config.toml
image_size = 48
cond_dim = 256
activation = "gelu"
mlp_ratio = 6
layers = 8
beta2 = 0.999
grad_clip = 1.0
batch_size = 128
epochs = 12.5
lr_schedule = "wsd"
decay_fraction = 0.2
final_lr_fraction = 0
warmup_steps = 1900
Rows from block 2 of a small image flow-matching model, named by matrix and row number. Rows with one number belong to one neuron. Each number is 128 + 32 x the weight over its row's rms, rounded and kept within 0 to 255. All counts start at 0.
After each neuron's rows are labels from the 100 images, of 14976 (inputs lightly noised), where the neuron reaches its highest value: "top examples" is what is common among them. Only what is clearly more common there than usual is listed. The data: streak pictures of flow and ridge fields. In brackets: how many of the 100.
# fc1: MLP up (model.blocks.2.mlp.fc1.weight, 768x128), inputs 0-63
# fc2: MLP down (model.blocks.2.mlp.fc2.weight, 128x768, transposed), outputs 0-63

fc1.354 [ 91 136 132 149 140 103  97 110 171 107 218 165 126  93 196 124 126 130 148 165 133 130 121  93 116 138 108 122 148 185 125 141 100  37 121 150 182 106 136 113  83 128 135 156 109 140  94  65 110 105 123 131 113 156 120 116  30 109  85 163 201 177 110 126]
fc2.354 [ 43 142 166 124 187 136 149 112 212 122  93 115 137 107 178 121 129  75 148  66  78 129 115 122 183 160  91 103 135 152  79 186 112 113 136 154 120 106  94 140 137 170 144  83  99 145  82  99 175 128  91 162 121 120 146 118 113 162 205 115 212  74 106 151]
top examples: turbulent (27)

fc1.231 [156 171 225  72 103  91 118 104 122 138 121 147  95 154 141 118  94 122 196 137 111 154 138 164 151 124 116 117 135  98 126 150 191 142 122 166 142 152 201 149  80 149 133  97  99 157 129 155 141 141 163 161 119 186 137 163 178  92 114  34 124 109  66 117]
fc2.231 [110 144 130  73 132 113 101  59  94  95 111 135 158 133 159 129 147 101 111 120 102 117 122 141 125 148  89  86 122 127 183 122 125 103 155 124 135 145  74 105 123 161 158 115 123 116  86 104 106 142 154 151 123 124 138 130  67  47 123  48 109 120 174  40]
top examples: high contrast (99)

fc1.107 [176  65 164 141 123 112  81 164  99  96 133 179 107 157 110 142 135 185 132 185  98 146 105 137 106 139 149 146  51 183 105  54 134  56 173 167 147 136 110 131 172  95  87 130  96 106  80 176 108 154  64 162 129 151 127  67 149  90 150 108 154  89 128 125]
fc2.107 [131  94 150 152  82 112  77 169 180 126 132 156 129 129 150 102 107 164 144  94 131 109  66 164 139 127 150 160 200 109 160 115 155 166 106 115 141 159 137 124 100  69 138 136 141 135 127 101 104 146  92 121 100 181 110 125 146 126 124 154 109  89 119 114]
top examples: parallel (34)

fc1.390 [ 92 132 203 139 106 104 123 176 124 157 108 171  86 148 145 176 122 131 170 146 102  78  79 178 103 214 165 105 124 128  56  64 143 145 127 137 120  96 133 105 154  92 147 151 135 169 121 148  56 123 139 171 122  97 132 148 105 144 129  99 143 111  71 141]
fc2.390 [159 134  84 132  66 151 209 135 156 133 112 132 126 108 154 130 103  98  58 177 125 166 131 160  89  91 147 147 118 135 155 112 173 130 123 157 113 159 151 108 134 117 141 144 116 158 162 135 144 118 126 147  79 106 113 138  91 130  98 149 120 120 136 150]
top examples: turbulent (34)

fc1.350 [200 111 182  90 138 123 116 114 174 117 147 173 139 106  84 187 140 123 150 165  96 137  96 130 112 104 149  98  38  84 117 100 119 174 104 122 192 145  91 130 127 107 186 172 107  92 144 101 154 112 123 163 126 124  80 130 144 177 113 133  81 105 115 168]
fc2.350 [178  87  53 172 154 144 153 161 123 116 133 112 120 151  86 131 151  76  74 130 130 152 177 112 117  71 122 116  61 152 161  70 128 181 122 125  74 104 145  94  64 167 107 160  97 155 103 157 113 123 118 176  95 120 129 152 178  59 101 114 105 150 113 136]
top examples: pair of whorls (28)

fc1.26 [159  45 141 151 127 145  56 162  74 105 206 144 133 214 143 119 158 179 140 147 110 130 116 143  79 187 145 109  88 142 111 132 151 144 152 170 176 151 133 134 191 107 108 145 105 106 102 129 128 124  82 104 142 109  98  59 138  99 158 142 103 119 114 141]
fc2.26 [152  69  97  99 146 167 143 144 140 108 129 113 113  83 114 174 148 133 116 108 132  72 130 135 130 131 138 113 167 137 104 135 176 193 173 177 125 119  52 130 169 126 129 122 140  60 148 121 122 102  75 116 146 109 186 126 113 158 196 149 122 133  53  80]
top examples: parallel (28)

fc1.210 [174  58 255 154 122  77  81 104 152 112 130 114  98 165 126 144 122 160 113 131 115  92 117 166  91 139 147  88  55 178 102 108 132 122  96 189 171 134 184 120 145  99 134 142 137 132 134 123 138 107 134 140 118 112  86  91 116 167 112 151 154 104  56  94]
fc2.210 [139 150 114 117  71  89  32 104  94 169 170 118 143 122 145 179 148 103  83 126 147 144 112  98  81 111 135 122  92 109 185  86 100 106  87  82 105 151 179 125 143  89 114 167  91 156 106 116 146  64 138 200 153  96 100 119 165 134 147  95 133 146 155 167]
top examples: source (28)

fc1.487 [149 117 190 107  93 145 131 125 107 189 124 152 168 119 118 157  56  95 183 136 129 143 138 133 112  86 137 157 109 117 111 132 141 139 133 131 147 124 120 154 162 118  47 132 128  93 150  92  99 104 120 110 108 125 201 139 114 111 174 130 120  99 106 125]
fc2.487 [ 69 196 163 178 132 154  71 137 114 164 160  97  58 106  91 100 168 180 163  72 117 137 171 149 150  97 158 145 104 130  83 137 108 134 116 134 171 141 160 163  91 117 133 173 164 108 133 139 126 125  92 135 151  91  34 146 130 103 155 124 154 155 125 119]
top examples: high contrast (98); fine streaks (85)

fc1.160 [207 103 170  82 156 122 113 107 131 175  95  90 152 159  91 164 134 125  99 180 101 108  93 158 104 133 205  91  61 105 118 114 147 109 114 133 159  86  57 158 163 127 126 179  89  94 176 128 128 113 108 122 140 175 167  87 126 152 152 110  19 123 118 149]
fc2.160 [152 139  61 175 151  94 141 166  40 136 125 169 118 163  57 114 128 133 134 112 124 132 122 117 143  81 111  88  60  88 149 117 130 111 159 143 120 142  92 120  68 148 145 176 115 215 156 130 102 162 152 137 128 127 123 167 177  76 128 125  71 128 174  39]
top examples: source (26)

fc1.156 [173  77 198 155 122 110  52 136 156 118 155 127  98 193 124 121 143 128 129 128 110 114 104 166 105 151 126 149  79 135 144 148 170  94  92 193 121  99 140  88 124 166 133 109 126 125 134 129 112  77 104  90 103 114 107  45 162 171 126 170 159  93  50 152]
fc2.156 [103  98 127 162  84  99 139  75 112 130 130 118 107 116 141 136 146  83 114 125 166 130 126 139  91 143 130 125 154 124 135 116 165  98 123 123  83 176 131  96 122 166 117 144 108 129  66 110 125 164 139 164 182 121 124  91 110 142 122 180 108 151 172 138]
top examples: source (30)

fc1.533 [145 127 217  84 171 141 113 140  99 152 110 155  89 108 109 167 179 102 133 125 125 117  33 179 102 129 140 114 163 159  82 127 133 157  94 180 106 116 155 124 159 116 136 101 164 150  96 121  34 119 116 157 101 100 125 162  59 207 118 136 117 145 133 106]
fc2.533 [119 159  89 110 164  99 111 174 125 165 180 130 119 120 122  37 123 107 148 130  90 145 114 129 129 149 114  95 159 125 148  68 149 164 120 116 107 159 138 130 124 101 118 136 130 185 134 143 119 128 189 143 164 167 139 111 103  93 105  91 136 129 109  82]
top examples: turbulent (26)

fc1.508 [120  63 164  84  75 103 138  88 129 176  89 137  59 143 154 127 125  98 143 176 149 115 102 146 109 115 167  75 115 118 120 147  82 131 119 111 140 128 176 174 111 118 148 142 179 134  69 143 123 115 114 184 101 122 110  84 109  35 105 163 119  96 107  74]
fc2.508 [ 69 126  80 172 150 121 164 158  90 130 104 115 181 141 152 158 151 174 174 122 140 167 137 153 181 176  99  93 204 104 148 179  92 115  97 119 121  92 117 138  86 113  96 110 151  90  85  99 116 168 152 153  72 147 117 127 187 185 137 113 117 131 136 157]
top examples: pair of whorls (25)

fc1.749 [150  84 157  55 176 121 136 141  85 133 134 107 118 143 100 151  97 126 133 125 154 101  47 144 122 149 165 139 144 151  97 165 136 148  91 188 127 143 162 121 130 174  94 106 172 113 152 139  56 110  85  85  94 123 130 134 102 207 109 130  60 138 141 123]
fc2.749 [148 139 137 107 139  87 100 149  90 159 159 132 130 108  83 208 117 129  94 165 146 117 121  61 143  27 115 144 118 143 211 113 164 167 143 122 106 137 122 118  90 108 110 115 140  75 109 108 217 113 150  91 159 133  99 130 192 121  72 173  96 154 146 139]
top examples: turbulent (39)

fc1.111 [123 147 166 127 146 136 140 135  76 126 101 149 111  86 122 119 101 109 120 107 125 139  52 186  79 161 144 110 125 115  89 125 153 131  98 114 161 130 112 137 172 187 114  94 153 139 114 108 142 153  91 141 146 142 120 188 149 166  92 166 111 116  98 131]
fc2.111 [134 199 106 121 147 180 157 151  89 170 161 114 120  90 138  79 111  81 147 117 149 148 135 126 167  90 120 136 143 181 119 122 112 159  91 115 113 168 103 172 157 118 111  99 138 125 117 112 133 149 111 172 196  89 141  95 104 131 130 152 145 144 127 183]
top examples: high contrast (97)

fc1.93 [140 164 150 145 128 129 118 183 132 109 137  64 124 117 124 124 108 125 139 158 127  86 137 165 134 141 113  81 159 170 136 129 157 145 144 137 169 155 161 140  95 120 135 127 105 156 126 123 169 183  62 138 112 121 144 135 162  86 176  64 121 113 123  98]
fc2.93 [ 62  82 139 133 139  84 140 152 113 145 123 164 123 197 126 171 121  81 123 174  88  55 191 163 122 134 147  97 192  91 158  91 119 116 150 128 149  84  94 145 137 126  73 137  55 121 166 124 146  77  92 115 140 151 125 116 157 110 138 150 126 142  98  94]
top examples: high contrast (69)

fc1.686 [127  68 125 104 137 120 111 142 163 105  98 111  85 135 173 124 108 158 176 157 140  52 127 153 118 180 137 105  91 135 123 137 138 125 169 191 129 146  66  99 214 115 142 139 130 148 129 137 109 124 144 145  42  98 176 133  92 112 145  99  72 136 151 146]
fc2.686 [152 141 113 108 119 159 115 173 106 116 120  92  82 174 105 136 127 109  74 122 164 157 125 145 163 119  94  87 128  98 176 109 124 151 111 132  67 184 132 131 193  86 117 139 100 109 123 118  91 126 122 188 123 103 155 121 107 116 141  79 150 148 145 182]
top examples: high contrast (94)

fc1.476 [210 156 119 103 163 122 130 114 152 130 124 120 168 134  95 146 107 110 144 156 109  61 138 141 118 115 168 122  94 133 123  22 252 117 128 138 110 136 152 112 133  70 153  92 172 126 139  86 141 121 125 117 130  73  20  95 103 106 149  88 129 208 133 123]
fc2.476 [140 123 104 160 153 118 107 142 108 115 202 142 113  86 135  74 126 132 156 101  97  99 148 138 122  87  86 140  93 115 108  63  81 174 139 132 142 110 100 100 163 119 112 129 175 114 152  74 120 115 157 127  97 139 171 251 112 109 143  99 162 117  65 163]
top examples: fine streaks (82)

fc1.415 [152  99 104 122 128 112 131 130 139  98  97 117 138 124 130 111  86 126 137 142 156 113 138 146 163 117 169 116 128 123 141 134 131 116 163 158 161 129 145  69 120 138 100 121 154 118  85 115 149 175 148  36 109 140  42 141 102 120 179 181 162 161  78 132]
fc2.415 [131 106 116 101 160 105  86 138 144  64 117 115 143 155  92  64 114  80 109 122 132  95 147 107  48  48 142 132  74  83 136  95 130 114 224 140 153 157 152 138  91 106 144 113 160  67 149 138 105  75 132 133 137 164 176 120 120 137 182 116 194  95 121 131]
top examples: high contrast (77)

fc1.758 [203  47 132 110 180 112  54 144 172 115 110 159  98 116 160 136 136 117 167 125 101 110  96 176 110 164  99 127  97 182 112 147 114 132  93 158 127 120 122  93 148 171  87  70 164 156 142 188 128 109 109  73  98 163 118 125 146 111 114 115 160 114  82 177]
fc2.758 [ 82 130 140 129 114 133 114  99 140 144 113 107 161 119 104 133 121 118 117 127 149 126 174 152 155 140 159 164 118  83 146 124  62 106 109 115 125 149  99 170 113  43 124  96 130 185 102 111  68 182 113 142 114 144 126 148 121 131 127 168 122 142 113  91]
top examples: parallel (25)

fc1.304 [137 146 134  89 107  54  85 136 125 147 189 144 160 129 168 170 155 197 127 135 165  78 125 126 151 133 121 112  95 200 139 118 154 105 135 118 186 110 100 124  79 156 122 112 196 126 137 136 148  95  44 116 114 169 171  93 167 125 144  79  81 130 118 128]
fc2.304 [108 114 170 128 106 109 119 109 131 128 124 101 101 124 133 138 117  78 160  99  98  86 162 140  70 114 159 108 181 150 182 169 111 108 119 119 133 143 146 144 217 134 127 144 142 143 118  96  91 105 157 163  84 157 117 125  81 138 129 163 112  79 112  83]
top examples: pair of whorls (32)

fc1.635 [104 144 157 132 150 112 103 158 139 136 162 132 148 121 134 103 128 106  89 160 111  77 127 134  40 182 109 150 150 122 134  80  88 131  83 207 128 180 149 112 162  91  87 128 114 156 121 172 117 103 105 176 159 109  48 132  91 127 138 104 148 142 125 124]
fc2.635 [131 173 176 151 171 132 119 170 120  84 140 156 157 100 144  76  62  84 136 125 149 124 188 140 148 155 143 127 162 162  93 109 102 116 158 169 110  98  89 196 130 142  99 136 126  85 192 127 185 131 180  92 105 148  73 138 131 125 126 126 135 164  94 129]
top examples: fine streaks (96); high contrast (83)

fc1.286 [105 137 125 119 135  96 127 168 115 145 140 142 124 143 144 160 200 126 119 119 177  98 101 121 122 130 148 115 138 194 115 157 138 118 108 134  82 113 134 151 143  56 132  88  84  62 150 130 119 131 101 148  67 157 123  78 101 123 158 118  54  71 121  56]
fc2.286 [130 159 153 184 100 158 133 117 105 109 161 121  83 157 152 102  92 167 131 118 107  92 133 161 142 197 121 101 154 168 160 166 136 152 103 154 132 134 143 148 202 149 112 161 105 168 105 146  96 107 174 178 124 136 141 167 147 130 118 112  59 130 125  81]
top examples: turbulent (39)